config.yaml
dropout: 0.05
attention: true
precondition_frequency: 50
merge_dims: false
Rows from block 5, named by matrix and row number. Rows with one number belong to one channel. Each number is 500 + 25 x the weight over its row's rms, rounded and kept within 0 to 999. All counts start at 0. Numbers have three digits each. After the name is the row's rms in percent of the matrix's.
# convs0: first 3x3 conv (model.enc.2.1.convs.0.weight, 144x144x3x3), inputs 112-119, a 3x3 kernel for each
# convs1: second 3x3 conv (model.enc.2.1.convs.1.weight, 144x144x3x3, transposed), outputs 112-119, a 3x3 kernel for each
convs0.11 125:521493501499536496513499453482537501499508514504467470487484505498508492506504475493499505519502462525487485492529492520470476498532490493512493540500485474473492477507510512493451523522494484531539499415423406476506
convs1.11 122:553512472497500475474484463517501504547506496538499501506485470483482513487499506510506506536533499506495500562531525504502464510502510511507508484517508513482498515511507515490488491475490450478432390425498477495446
convs0.12 097:533500510490536498515451493502472516469542566467484485519515498501519606463479509538521524513516518499519512488480502503500557504476476445460472456508496470498498522535515512547496481464535518508521491541513500498531
convs1.12 092:493533488506428497496505476505480532493492526476458464477515526478445501504504529495490532516485512502508466541523474495451500504540504461516505478500487508528503476517502484480478458481493498485509506521500548566551
convs0.13 118:481487503505491535471526540487466501468476504493476493448467461472536615487500486497487511492511510489499500504490503464542505511495484516519504488510499474501500509515511478508485473539490475514533502526490502484489
convs1.13 128:470490495454526508496490490497492486509540504510499505494495463416516489515509502490524507491430492511496523551500480504441499488477514525524505491528486491503492465476520529510521520476493501520503528544538503473511
convs0.14 096:498504529523461482489479483468532502496478480505517531435527523488515508514503503497483532549487530498465507477499471491521486462501548541529481502496447542576525490472481531490491510516539498477537507552569488527463
convs1.14 081:491498508504504508484468551457483515497532478472514450511503497493519481468496529500528486480493488503510489469466531532477559528509507526517565512410475515477478444517528494482494500514511549473498490446504485475494
convs0.15 115:535490506508499514511485500498520504476477529480511506497509512533462510519519502538477523480501501499494508483485470539528543483475476485530471547470495498498513513541514468549492484517461445535504504475463522502506
convs1.15 128:527507510503527480513492493495507495475511531489495497507493506505493491498517545501500498501507503477536441504494491457495495521497522497486511502473467496492505500498489497546558491466476496490488507536515513433455
convs0.16 098:516527527488502495496499530484501523546485475514517506484484530483519426459477512483505517509470505449538502489500488502510490522466440520486518534494455497495467509506522534480440521505485502513489476540491546504484
convs1.16 083:461482508516488496453468525508507489508501478483492478486525485497468504534502498480506502486492508489513530501583460502525472495502497480470503529492498458508461525511493597490547477497499510548434558480470518490497
convs0.17 108:501501511491484499484539502507498504484523518478550571502495519504504435516565582465490516475501484520485539482498496496462495510488550505511527479469508528630447503512533520461478520537454485517492537479481530484551
convs1.17 112:499472495528494518502501501493500499445466518520502506471488455528504475526490506485455495517532490497518534453528512460488493486503480501532505499478479479500501563469462507528532473489505457471459505524493478539454
convs0.18 106:484501490511500465485477525492483491491493455490534500491499497522522545482511525535487475526482508509480493512480522487490490485531467487531503491487510510637573508508464494493501486531488502511500533500472467499527
convs1.18 101:501517484501513503554501495474501481524543455520508493498506498481499475520505537488496496513512489470508493545528475468468517468481470488438528517485476501481543522500513472504503494493499495515512522462482446500498
convs0.19 092:502521526514484487495493523486527499542582522475508497478489517541466501500470544534501467501543514482519469464466495526525500481529546500487465553549489570532518501507494497485506501506499483510470472459497496476493
convs1.19 076:510501511482501437489523498488519461500466478479470537498503509528541454496497526484495497503487495495504527472486522497496495506476514523510441528489483501518471513492500483502532495517478499493422426481462547534549
convs0.20 105:499528524494518523483458494468479515452480484508594496496509494511506486499516488511510505487497476463472521513502526487546542498490480483496521477501515617507498485500515470518506488457493494500500502504479490466504
convs1.20 115:489510494474423501482482508562479522497509514497483507489517506497489479512538518489485516501516542499487497495515493479498523503550520509514529511508486494505501521527542493527513507490465537420566496502489502500527
convs0.21 113:513490495507507516502505486514510510476476488499519572521484484536519486515518552524487477507571499529503501517514510518539480463492479500541492514515534438510528481514500526510510462478454476463507489496484508480543
convs1.21 106:486493496528506525488495501486503501554495490505489503529514533497557527502518496496516492524479483526496449574486543493507516494520509521523459506553501477500510514542534498494501511487491501424483446492517484501475
convs0.22 092:473497530516519506522446529477477484499494522485504511520518492493515545500473488499490502496508482502518505517513492514494522486477497462496487548493449558559513479502504467494510477526488576492447476448518466510495
convs1.22 075:495489475496489466481534526486516486475509480513502469491516506470503500512512473506480475545510481473462481494510531500498503478533490524530526483465493531524551498474490522496562489528524501490484432506509523532453
convs0.23 112:486494514491486513502504472513480481493426534485512512499510518496490515516514505485508509471494490488514507529509507454523518507479399481498500537557468567464512511496490490512496499497449499463490527494516474510544
convs1.23 105:532492492474523488496486506449456530492522488522503489505480506490561501473495487492545488482532493481494480501482501509471496497498459505434472494462486481485481539478511496473495515493508513482475515503523463504503
convs0.24 104:517487500507515513513553507519528495456532518552494474502476497506574476528536473514472480486487479508480501492503484522549507494487502481487505449537504485540511480520515518495507528523510507483487498471458492544494
convs1.24 100:497421468491497486468523481507500476516543513510461522518459478508444484479501502502512464524486474529488494447482483500489491508466490457578559490564501494502478517504493493505523509521468482458504475460500537546484
convs0.25 095:517507485483502529488521482455512458535572442501493553516492485514485499516521540516507476532500501496506503487520508524501513522513512512487502503514510467461482497487525514498498500462496507457492523534514507536478
convs1.25 079:487511465466544521524532502481487489497494443510483533509499442523481500518521541502508506506519510514489474462522445511531501491508466492473505484466500491497515528587456498506430495517490521482473541460465489509502
convs0.26 102:490501510501486447505493498489463489513512575500499493538551496473564496504530500512532496489528502487490488488529477519514479518512516492490499426463502509523508497506498514533517491510507505506488473503456501500468
convs1.26 090:469501505492464511489530485496494475488513429457488482513517507539466497513494487500505499495490512513500486525493503488538470491527519455470522454520528497462461503524512474563491481504497501520460493452503472506476
convs0.27 162:508482471502449493504502499502452470462432502507507544524518477500490511538513543524510523501547533525506507515494508476451479519484505499498506491454484467459512507502526502486488503468495507488453449487437446491541
convs1.27 110:489523501491523508499513514521469490504502505536513543473516484488535516524516499492474511469440506496464485515508522466487439503500521505490486493477517502486500495480488493509504531484494474474448402489468458495454
convs0.28 096:532501492514490516500507516501507507479506552489526501469508498516552495471487449488483485468520475481493464508503498458539512519450539527479466504502527507534442497515490476508467515433502507455470486492479501504488
convs1.28 074:473531470488512504514501438499485496477483477534490498517519457471513463473516499531537488539526540490552497484503499486532563548483526500438501537520524547499446454531508483480498522500496501508453483466491467522520
convs0.29 091:468520485498525464493480507500493505456555514507540498536561552533527521480515542519504493512485535486508476515505513530499488449489480473454503496505503480452493497545512514483473541494484485487525483425510528510459
convs1.29 077:484516513484478449504523505490509499486473536507490532442477511471437438458500468492484494460515465484474524455468504440491497481477525491450501490472485491503485502508496497512496474462478500491502531530496508480519
convs0.30 104:468510491465514489487521482495511535504507455505540514479504505442536522468530512534492491512525495503552518543491495480597482493446560523512503503495511508509497512524506478516461486476567496539521463499457491478517
convs1.30 093:488459478475513533484470500506496477512494548451499456465492472500492492549515510491461481493488512494507517477463523512448467508536447473499541519505541494484482462489515517482538509495462557527429488484563478457435
convs0.31 098:528555535503486482506473520468554542495528527485469499508516537475540479507456486514460482512496464486532495489486534509543526495511518518501509502343497569570514486518513496530521490506490505484476453492484516501482
convs1.31 109:530511465540530504500478471507515500497487469490504493510506514460453502472465505496507515502508454490487479545466512507478497492486496510507495492532505506508547499493534518488483499503490481516511513437489543515472
convs0.32 095:501480496513490464494504467509538475506549544515491490512506515496535486463501481485535512499491497508511517515488495493521499507526527448464509507501547527498571527548485500474496465493500480526556511508504516493487
convs1.32 074:498510469510467530469501493513501521528440492501461482509497543529450496493476502495469501477507496511510462481480491498467486494512529472467479485468488490516525480491477507495502479515429485509509528489514502533510
convs0.33 096:515478492485497482487474502477500487496517608480487468514544499524515517527483476516503570476473493458483503485547501502505512534527459509491557446556552430451520524502493499501479556497511470489474436438476550543504
convs1.33 106:475517544482503540507471526514510494457495493505536533496543517504518514535472519507467505493488521500454499484494474501514464523509485504508457501489515480520531504485495504496500466522513556509515474445486493490531
convs0.34 091:515505508476507505496534500472518512495548515480530517502508510502504493500507502557492517474495533477511461545487462490535518474464444505464483480522557556550487508448459496472513545467568530493457496469466500485504
convs1.34 071:494483492493497501496480491472440500505528515484467523487507515544496491474502487490492505495501488498508505562493499471521521525523470505497531533478481536479483474494476571512478544520480471491493490480517507515535
convs0.35 119:523522508488463480502511513516549536463415533495509506459530546515473507481496509519468469492503511513527512528529488454494526501477470500507499569585468497451500490501488478479497483500485542440483511531551446505495
convs1.35 113:496488516475498510497549502507502509514524494489567545492498502489473498471461516492479517498488486509493517474494486487515500511447462512503497499522499479505503496475506490520504519513516471492543454493480572573504
convs0.36 088:472507502478484458504476459489496488502513520502513484496499510480536494526462432494536479530518486526503526509486497539512501498464505515498494550508502497554446451502524453456466487489481443527486514485489469466526
convs1.36 096:561516536539494493515497492526476496477499522474447497523537499485485523457521468479488477486474503500464488506542531530512487478508529491492520491431474491504511528515491493555494495498532499503440469520533487551506
convs0.37 085:519486492535509500486503475480492467518478484493493470502502538530512492473457492481555480495503480468518493500532495504506496453530500551493498496473485487454538524519534462506516488497487488500556476516523505506500
convs1.37 074:535495546499483493520502464484511479514483470512530522542501518472455476501518528475510518490503540512475505527485572490458431519502481507555495495524520498494482509509524473492516493514468522515492527523519434473586
convs0.38 090:522505507514505467535504507503517487502517484500496529500531477479507483492495496466509501500485454497477487496512528517509489540458450478488502474498532514523502518511466548495508506469482498544409483471448513545557
convs1.38 083:518502535500526479516517463511489506510478491496494525488511555487504525526499536497533495526536503519506509522481477475482501472492504516498505494468493491516486510485508488497478521499480445478512520456467521469522
convs0.39 091:509497461485491512454454472459503523524487516479499450508499488482483531478535517465522508492534510535499500522491477502513509510543506513487501543526489495472465504474488492505499482508522536524540452510504502453490
convs1.39 078:517501520478501504515517503445511541497481497484481492486489473484517495500519483494492509480482499475500497509504505458489524490480483525476484506487481472522477517503555530531536536535506510477512427543554513460515
convs0.40 144:509510508503493484488485484499492498487479483478499511494522554483542554500512527487490493507506500488510509537515511512501493502491471506490495496474483501496471498512519504499495511504483494511505498521504506517514
convs1.40 116:505529501515542536493505510487505529554504502507555510546478516442483469507481504516497492489499472520471485494473496490537538516525490526490479523550506551504497483507503486417491551423499448536489479534511530513502
convs0.41 086:518507580504526516435484490506519507532552511501480508506499487501481541469555483501470521569535510486483500510501490493474521501498459472508495489435516494501513513509518531473500493513474475462481520529565515528518
convs1.41 072:509517504486531506486522505460528472502541473496503502478445526466504494503494544489501499499464501490508479469481468508507537521517516511468525484541486492470479484482492481498467496494495521505482486526510538534508
convs0.42 090:495501545468447502503490485489519466493491505526518517484505487499490498495479504514527484524529502477519565487513540500527542519470535464493489484413509510510473473498483520507525502500523537525507479505466463466500
convs1.42 076:522496512507537505474534512476532500509493498512526526489542478507477500510482513471498497523512522464507489505526471499412509452485482511500461521484569498530526522451504504490532532461506538536504465537479459488456
convs0.43 097:501513489486451474486493493499503526480483479510490476531496443515502521501498484537481499485496498481508481477508511512486490499464470489486498474547519476452508493500501465453494506491472517472474511455484491507492
convs1.43 105:493493525473431486515443498482527513486493495494521530514515468549512455494489481509492524490496485490546473461500514498488511480478548491519535475441524485501507548555516524568550543489519518498505544451507511513513
convs0.44 093:482501507507458505464491490509545514486550508455496510475503503486462528489496501472482478485483497504530510532501466460447446518562499455495501487486493569591453503489525489541494560544506541505529463549591500502491
convs1.44 098:489494506490472517507463491515543539508522509513495492486477493500527529498481457522516494523513463501519556449465496462520554510500486493455454462504478512488474455512534483473508477540524504488543563470532493483487
convs0.45 093:517530502500512507489500474542463561483528517483510534520486512455497493485499492477524540542484512525501504500484473522489508562598489513493498488520594519502485521510493489539512559488537474527590458493470450519486
convs1.45 092:482497473476498494524495498527538527445491545522468493493440492491531531499517497492500484485493482479480485565449477501499520510459502457502453479519534501468469483492465489448497509474485444462491514524530486530495
convs0.46 088:504508519529477514495504490499499502507517530496470498502495500514476462502493447556489509502533486497506471561510486481472463482468554509505457510520521520476505502525478491494527547513479505511501498438580606502498
convs1.46 087:496499494521532500519471506494519501501528509488524508518489508497545504516500505508482500511486504491522475451510533530490459492454430493543496485451475530457497473482491533464481505495516455466507489557458521487497
convs0.47 106:513490453507463458495502464510553496489499473515499501491491498500469513500509498503496496529502510501501508525486491587527498511528472515509479504470455546511504503506523514504519489503473487462440464477531582529454
convs1.47 119:520485490522544504484459514508481464471430465519498481496504546499481510511509532501451483465518539521497489537495510594538497513490487532468498520448513517516499504522472491490538506542501505455574513470519471472521
convs0.48 086:514486493505479505533490486470506503504509517482483491475505540525482518521514479487522507524468504507488497475492472499517510474462498505532505427475491502507478481536508486531478502521447539522505494478447491499492
convs1.48 078:516495492471492498477510509580503476496488497485497484469477487464498451458473505506514502509492484492489493484511540508497503478488490499502514511511504536512498537478482475516503514475533492515429480480501501498535
convs0.49 104:458502486465519493494473490526522486493522505477525501499519475501455524507495499515472493524461483512460500480466496506484492508538531470501508501558507467538517525492506514476489537530507499511486436468525460509472
convs1.49 097:488512511491489510455509550491490517472489481440515470481478512471456499489471474483531489526512484525494501474497501502531477503493471481502496477512455476476508502512501516529519533519494527525540518513490513490545
convs0.50 079:518532507525497520492490513511555536508518499525502513464500476447493510491483484494494501517527524503496512486498527491523496521446507495513467518496513518488494534524525511487534508486498499519504508504503519493502
convs1.50 105:509525513525494501496519515553540531552443454515540499510465510473519519530492513497464495489516540536498499515521504526491471532520524501505495498517488490476501508498508484450512510520516513479482479483485477479486
convs0.51 095:498498467481462501460478484498493509515503485477492511493501510475469480491526491529482505499501530501509471472489501513519592518500501517483494434538501465479506498528503500503517510483570512522551480491477544504480
convs1.51 086:504493504506524503519445503492509491513523524448474490497472507514501496496487496517510471508502510492563504505476487457441465513505540466517494522435501499478489488474464507480520484489502529472474539506531493509519
convs0.52 085:534496514512529566517523521500462504503463488509476499483521503526543556524538510506469543446510504536562484505473509482474477497545497536480518501490498556460460469485499492497494454505495542505480497507517507500486
convs1.52 097:496507524506509491500472475476519505463464483501516468512519509505538491518485512463475530505502490489497488487490529531515487481496505479511470493494494471489541496493468483463549479491543520495512605486465466505516
convs0.53 098:483498433467472469448449442467449508479474542524510494457509545507486531497504524482422494461564506476485503494497497480468512503484523494499534503513503497476457499521497497469464517455525503505492463464464556536514
convs1.53 101:494542504515507489517472513505464511463521530514504515496482486498527503472492508495498491494544507471475504538547509496503530513529499471494469458457495466487471489522498553533487519542530446464474584522528512507505
convs0.54 087:552534527565516550570518542509554529554541587496546513497511497483544492479483498552510528508503503537497493532505499515482520476520495525502495511502500534495461509510513512498485532533495489482477470466491507498519
convs1.54 095:512492456532482480516497484502523500567556559551529546508490515507490500508489507511520492537490520557531508490506553531510513515518502492483499503489478494499474492464469506493475478469484468506486524492488488491470
convs0.55 087:547528504510514500506514497495495534490523535477540471488501513490486509512489491533525468517509451519493533503528493500555515499525492500480507533469486486440476508548500526494479492529532511482477492519439493459511
convs1.55 075:506483506509489486497478481525493530481488542508481490479518470507506480473497493486465485510538480493486488522471508451436474450477526498557482473528499486521494489497491541534478532470484472527475512439487500525453
convs0.56 093:488494509501507505471484530507506485503537475462484472491499516475510492491533510449516491485446513506497500472502507483416451507528500509471512550492483468490466492488483529477483536504476469487502447490511534520535
convs1.56 079:512537495514514509477538491499519509495490512536523517502461497494458554481499499520498512485536513517479531500461506546549554511499552532507494489542522518550485490491468493467465527511531536500491446510502522479491
convs0.57 090:512504496494515508485505473463507511485539509513457459495482513511521496493526512537481520488524560527527512510507534500481487542510530563518499530552448514445514523486526507507517498497493504474486508518544520491456
convs1.57 085:473462499509513496514517470530496473481487500466527546474481494540484522499494505488497471437454485476507481445496484569506511511483530519492487503478525494510495521459511518520523458550478523469517517526498514563493
convs0.58 089:488494479496485517498492512473471482473537497508523467505466517507502488533503476470477493501470513477506552516488480512486467493470468493514500500542455499489536513529497516537493494440450489519524449502528486519496
convs1.58 075:516495512514516497498492473495493423519491496513497454532508460492501497483481500501469515495543485479509512550496504512486487488491499511498500520442497511467478549532513478493495506492448526495534510477556487500518
convs0.59 092:490513496480461458498486472502497488488521499500495488511512484508500508466515500501508512494519522499518526512468528481496548507432463547521487492454513493442528490471504513482477492470462534506523491474486499497521
convs1.59 106:547492512535492469521504524455475479520506489497426502490460478519489488499511486521505505485528581493522491508527481479494478497520503462527502493460537546477484491509498519488505503479521499507549497470490501478514
convs0.60 096:476511503518458505496461474462483483472515483480459492510525495478508500481505502531477487538477484516518476495507488518552506493513470504538488531497516502500496505515480524523516478516470517548508487534444490493479
convs1.60 110:490484514469497494505505536492494530518444499494494527488499541473530524499480556487539515525544507491536517510543471491549524514496498510508548511460531496479539534493475471494473486495494505544441485521534479507516
convs0.61 092:490478487501510478527514510478501504518493499464521553468463501483506481533499479523508476471488512502492459504518498509502503516500506493503498484491483471539500526481498484507494486470530549484525492544471467484462
convs1.61 075:513474507471522501532494553485492491487494495515496499475510503517508542512538532500517501503490495519508503475520502505477461512457512479447502479506525501521534490528523500519495502508459506497555512453503510487487
convs0.62 118:494498506496482524509484519507510505455516467485576521493509513529469502489509507516537479528493525464513493509503506516499499570488492498508531486469507694474529512494482505495486536451503509478518537480499507530489
convs1.62 134:493484437511495502515493489491515561499494505490510502494564526514510503498493490505534528483504514496483500500538549525493483511481486513424544509476509499489497483548511504509518467518506503472493473522529501526491
convs0.63 098:504500508526466524494507507494470513469504498448539544523518475527471498486530553455495461482455455497517491473549473498516516562472473502508518463424517470533529489508475497506491481518519503500441527467503469503515
convs1.63 114:506523498509524481513475538533531520525500496536529508470480490482433479513458505488510520509533516491536491496530510498487481523500493459525496460531499507486501476502513492506483492525527565516503525444486428498482
convs0.64 082:474523519492527530519538549473534486479487537499477472496501500502451483456498554487490506460506450506491441480504522490517478465501493508518479477502495519506507486502494518525493526491493510494487502544536479504501
convs1.64 074:475471483519475524516519534485533504475518524498509462454496513517488479497497481521510495501503531503470520485477523475524520494508488516502501536528522476493455510492486508493467495496513487525545516458495552519520
convs0.65 113:515507493501436503476514477497508524491521510522549478502506500443493477494496493515570454472514511502485495521472510496509462495501497516459505482505503500546511482483496500480495489492474495487500468473480510503497
convs1.65 127:522535508489449492517450490486513506524435496529505514508522516535501505514425490491484488508441556493468506488467482499469460470523483509503521479480539498571472519520472496468544516450516511513524478493543518492510
convs0.66 089:461500544521516553531522493499460502513501520515508468495505498505543500477502515520512492526482503489498497501499489482514493522569495513485485556498495452548515480498498480487468543555540500503505487519535528479472
convs1.66 112:533543504480492535502500503508500487492520469508506486513511479494524525489493493502496517492478484503494477535506472528499528460498498538510502478507485505454498482519459493495502492476490502500493493502523499513484
convs0.67 100:508466447527491460494485492490466514475516527506516515460503521528491498496500527494534530519498520460480473501490499469520491504514531506495510444504517528493550526474489561506476521542482513560620632474523437482493
convs1.67 112:527484506503500486503542512501511484507525502463488501501515483497516497505491561496498509442494494487503475493534514542547463519502516463521506505498451508501494513493502538539506511494494495498500466456553607648506
convs0.68 080:498542524504554518531502492524483492485508450474484521547506510509472515535452483500482500498488502494487480487489517505481507454456506502480507479507479470470497494511499525510486438479476485492545467484431519499564
convs1.68 092:501486491441468500488464488442479490517509527466498492465501474482489485476470490517535515531498503512490503524520515514480526493498508525474502519510475521494500475512505526430457499496524472505488517507522472472499
convs0.69 090:490520491481499510501503506502506490505506488509496504524533514524493480505466457487443495543535498520511539544482500503479512462513467536490464480508559490500501476526526497502463499452479510544493479500540478537515
convs1.69 078:510514511506542511510493521493502543549523506506533483537549486518488470522442492499473507501476484501506498573479516497501463509512451476535502492531528511494506530520479502510490478487552511465548486513545478489460
convs0.70 078:516511526491464512501508499514498503485483498512469490500459491499484500480476472465482532456468496495526525505487474505543490502504527451436493564504495499541492523530510468505467497487486504498492518543500504486495
convs1.70 098:499503515528506508543523510513500506542521497530521509530504500499498531459473525496468490507489509512519533461463504521503495532519536498497486542475437496499496497550503523542516469500451427519474486479508520468502
convs0.71 072:483498491490479477466500463506481515489434478418485498517509505496522505499520500508506516487499509511482502493467521522530543515487498512510499499543484503512504497490525490453553515513506510528500471476518495515480
convs1.71 092:498492505511489501500488522517529505473501505474444448478457478503487474486488493506499488489475489511508485448500528496504488478494503465481526499447480504498503506546528491537515517454481483462492508484493519451475
convs0.72 103:525508492481464489445498442470485511491460526503481480490477520525540471457462501473459496489481520519489507477477503488522454564556463473511485571498495554522517501495520502462485483550501492498504527535457492512513
convs1.72 113:474464484499490527505509487497441474501431496504495525494539504540497521488495480510528500506499492499530521516477452502484528505519512524477464524505524489502508496482503537439477502519499503482545512494470510495474
convs0.73 093:525504519523502494501477528518499527500453512512467513528528523500485556497527500485498498498549500490509506506477504484467484435490488513465491510494492478496506490535508455490477470478508501519510517498477512510481
convs1.73 099:496470435517496477494484508479465462502513528501484483502547500459536473484523526501484507474492478539491497513543516479451465531495490487483509460483490519503498452450485510511533511465502489522489558492499443491473
convs0.74 096:517516496520504526515508469545503516520514479498534523502467503502499494513471482502493483479510496513494465489484486560604464496503518498521507509516486430555499490539509516503543465504519496486470480454491490484464
convs1.74 108:520504505524529515498507500482506487544545515472483500499512532507482484508501506500486502521486521542495474514498525540507475464458457523440519533497487484520512509481483464550489500471511499506484498484478504469426
convs0.75 101:501523519474502500472501541495509530499537520478513479493493509496476502502484540529503511490491484503469507512507507499540496460488523500503488469499492518478489502527487474534511504465509500471499489487521496462510
convs1.75 114:504516480504496514466534485510534501477487511539527503501498517464432465530514483484527502485491505494494505514541534496459478511509548509504519503487523491499506482455473484489519507501490527542565454459525452498520
convs0.76 135:506475456518476498500505490470493490501518490522496505487477525491519506498488479492514520494505504515475499527512477487526475465468478498497485522473481490520475511494520477500461459492499482531471601542507537446483
convs1.76 133:520506461522521522511506532544481494517506479500510495509527493522521478475520476504523501494522547509494500447479500523499456524566539477496517522475469507518509492475499493507470514504501488510520501528497503504517
convs0.77 104:512519493486509482481503512532488511489519512512492474507512488465460489470515487502506467468522524493509524503451475509453459497520500483461496527502496504469524497500488483481460497503500558515412464391481532542507
convs1.77 110:505468506517512490541486484526505482497493469495513478487490495492486524512506483529490503514480519510505529540489538533486478490505516493548509530496504505537525470507505497474521447514483514492470537449393442494534
convs0.78 089:482485495497491504499491488488473526499520507531509499501487500483455501497494522495511510514477511504511492486498512521518539448471501506464489575491492562570470510496527484506483514464504499509509527472511508479528
convs1.78 075:505487503521518537500508547498502470506502523510506534484487504455532521503503487490514491478535488487522510511514538499519523529520534515451490533555482488524499478498513477454523480489500489490550516525553501488512
convs0.79 093:493505523508510537523528548474509487522500493487490515471455500483495510515485497502512517492505547494502505510523508502521499483441521501510467504458503511494495519481477501508457471475464495505479556509452503486526
convs1.79 077:512483498459453499512475501531528508524506499479494468521504487510497495539485512487529493489513495511506495476562512492507498512498543487512552464474482536516490523497554496463499489496457532523499508504473508480510
convs0.80 082:484513487507502462495522503512482519492475483523482491498508473488507465482452483503487504572519497492485535464469511505496515537534556518516491496470496461523507473480480479505530517509521521464476456541514501477529
convs1.80 064:477460515547495455496491542510495474474562483479503514517495529508498534517471471460518500499503496541499492464453463558497502501523531481509494500501559475483528463487477494449508485485492487530501499488541528510508
convs0.81 090:517515481497530508532497499486492529503489528497531502503514514457490503450508500501543500490541496533499521500490469512496526560457492513496470532500506489494449508486495479505497495538476471500477472523502564524447
convs1.81 072:516469463472441511495466486498500526492506544527533461484447539487507559479498478483458472507507486491469468556555442455488498548497482491488499503481513525505536500501487495540542487507536517499501530510515502512569
convs0.82 096:461467473495513476539494470541506492492503523493473513472485487519496481505469499522479477470459550484494495511496493453511510459466478490495500493472533490513543496526512494481517495495443518490456496473447513505543
convs1.82 097:490523492461410522489497495510500500540511510481505513499532516533496485482499486547529463509520514487522509482507501487543476533476458485518495521528534507514551516507483490500506477517525477469499538530519506500468
convs0.83 093:516501509503504491485486492514509470530498484498502523507508480494504490473504505492478535480492497515514493472483492536480505530471475527414503515504530481540531513512513509518501507498467488507454493491457566491516
convs1.83 077:521547533515517476456493490511530500510547504518468474491551527501474512489504498500521493498496505518510471522501490482530505507562481461507490479495549481527450494482523473498473490449485460457509470528418483443561
convs0.84 089:528484494489510495519538506491544524488515499522522520495451500459496504480494483486522502493492502519531468550532474526474453515511486509483480431473476496453527565507492541494475526550481495493500476574563528507520
convs1.84 085:534468496477478508531492505500501501504473476483493524496483499503467494467519531517472488495495459522511509501451520523536522502476458463489517477539497495514470535459481521490482490493460516488524453474534521498476
convs0.85 119:514471507510491533492526507475447498495515609489508458521525480504511459503513510484519501557500548491523513479485499480506517510512526490499492477519469514465503501491520500461515465480503503487479471506487512521496
convs1.85 133:536490485475495512503495503517502500487542477487479506481519501531544505521530506516500496491463500500507495523466521544502533425436497541477482506554474524495498527481495519535524500484464495478484505489509422553506
convs0.86 101:507546505529503492526543492503510505474479467485552549487470501540513497483510515499513492514511541517465515475514531484501487504536500488492548499445477392542478509497514492539462479506480479500490515482524526536503
convs1.86 109:510472545511479510508517517472485498458506528479478494490486512527510492497520494515504545507500483500519506533499510495494516544522526539492509502485544501557528547512488467508485494505509497505496460510554514503513
convs0.87 092:499479483518507479508451501485475475506537446498513500511482504474460464473453453493503530476459488483477506484476535531513495487554514520515491466510534495432485522524498453511512505434513477530506502482498509495508
convs1.87 107:496483480504495507485520492482496498525500525491541491548535505462516538505474476512501507512508503483525488461422507455454477518513512504474512491488528505486514509478565484448564498475529535510465510555474478542549
convs0.88 146:481514506510442533515497509473445484519530479491489510503564518498541499496495480515540499512508499482481520515491507521481503482474467493461487453630531498487484496526478518476515495514484504469519511532503485499510
convs1.88 145:505529508516480473511493529498488459524539520506569499495508514488525500488516512494506513485524516512528494493495494511554517502453506498469465530607464492473476503476469499542475545475488523509493509480483487440505
convs0.89 151:526504529522485525497460524504516508489510492510475505515482521531630492480487516526467498464556501532494532485494497513528459531494526499515504449442504425453492490482500486511507520489549506495497479472538511490491
convs1.89 150:521496484486474464506508494488516527526543520500545503507531526506535509484509511487484485497559474497498483501514484523484522500513507504553545520436505503511489484521480507465533474522483501506483505481487514491511
convs0.90 084:519477521490492517464497523538513518511497512493495507519446496499499521480514509516553544501548473521505517475503494449503514481499468503550490491507510476511506468470500501470484454572489513503496476423449517478496
convs1.90 071:492530549449495507494514528473511517488547527451515514525506563509483479506519480510499507505492505491496478516550514500514546489519496449469539495498469470521502479464496486516488476522491528558486529496510518499526
convs0.91 087:510497500523513518505554544501498510491447475481491529488505505525501490511506521480571483520475516468496485520516511470496514536486469540517513484486473485418499468507558504466533541531519532461464501547489490478473
convs1.91 072:501480485436457501487501489467501520523508441529536495457488472504483456475500502501509507479512509461513459518524487567501526478497457491537534554512521475433541477481533461506470465458497491510473520465478508559493
convs0.92 087:536543578533492533509512530536495556523490506490502470522468523496464531466531523488519486471552549504488494509509475503509577479493532457464508496539498531515526521524525526540517463495490492495485530535524507520530
convs1.92 107:493499528467518506483506492506451485464500499491510516500479480508504477502535504521522514496492484468476552491503496453507492522517497498506513495511461550556500500492501506529487509500501493531456494517484498478489
convs0.93 094:501513552501500501511484497480501488494520513502485493511501500523470519513531466515492481489483504451518482530522479500471474484491486476449556457517512511487495523518508513504487498446521488471463484485544495517509
convs1.93 097:524518508476469471458488494515503500517534514545516499463512514533505490476479504492515530490491471476499465519497495513509467533521444504548458455500494465522511509459492498497475471502499450510505503444481545464480
convs0.94 108:515481496479543518474505499498479508502450473506498536501487499505513478499499486510500506509543523544544540521500502513493487512471531519522505490485523456490466498475519532489528518492503476559517492465459450544477
convs1.94 107:506482495452469481490477494497523494510482556488544491519529512504538498515518521497486496491466538507483479500448469471494494516503501503422460535461495558473503464509557496508473500500501523494451458446478498497532
convs0.95 096:480475517508513518477494497474520494498509487485497520479470514506505515456490475545473517481543537529535519493493500489461495493490546475483504541527530524498511495487483498491475502498495483515452516501592447516483
convs1.95 081:484518503502503443508515470499495540516505516473482493548549507473539472538499501495504495507496495496535497466482460500533539546524503478459476509524472481526486485535493495477488510510501542503562419453488524542558
convs0.96 102:497526489514505537525487510486546496483513514508459490503516465496498380486520491496513513504497472490514540531525507473464501533503499483531482499535505461530502512495514532541557517470512473499480524501465463516493
convs1.96 127:506521506497520503513478499496482504507480474498485485531491471466503476494507487496509505492481493544489494472505485477546527481510508521491513501467527507487469484489483462487490486496499510483477534527509471513512
convs0.97 089:529490516531516521492521519500499495492518466533516489525478477456486515527491519557501499515503472502502513501500503506479460493501469490476527490486464498480469501479475473494483448532469515503471497479498506438515
convs1.97 078:525484503505515472467506456506475490501505507505480515476468491495503487511536499501497521497490504501495451529550497544578479526493464540540475489485507498513510518456522494511489524524525491511477483509504473470489
convs0.98 099:481501489562510465512484480493468499498518511503460518470497515496497504507487496499520512501498491468579524469497515487539477509497493476477480514543512470546593484492485474524496501497455532482484461499484508535550
convs1.98 084:501499494505498443504497545491517460521472508508531559487540483508553518490508500487437501499479471500504507494477521538501525460514530463505492491471466512447515543501479485477482515508496534456454503477467473487484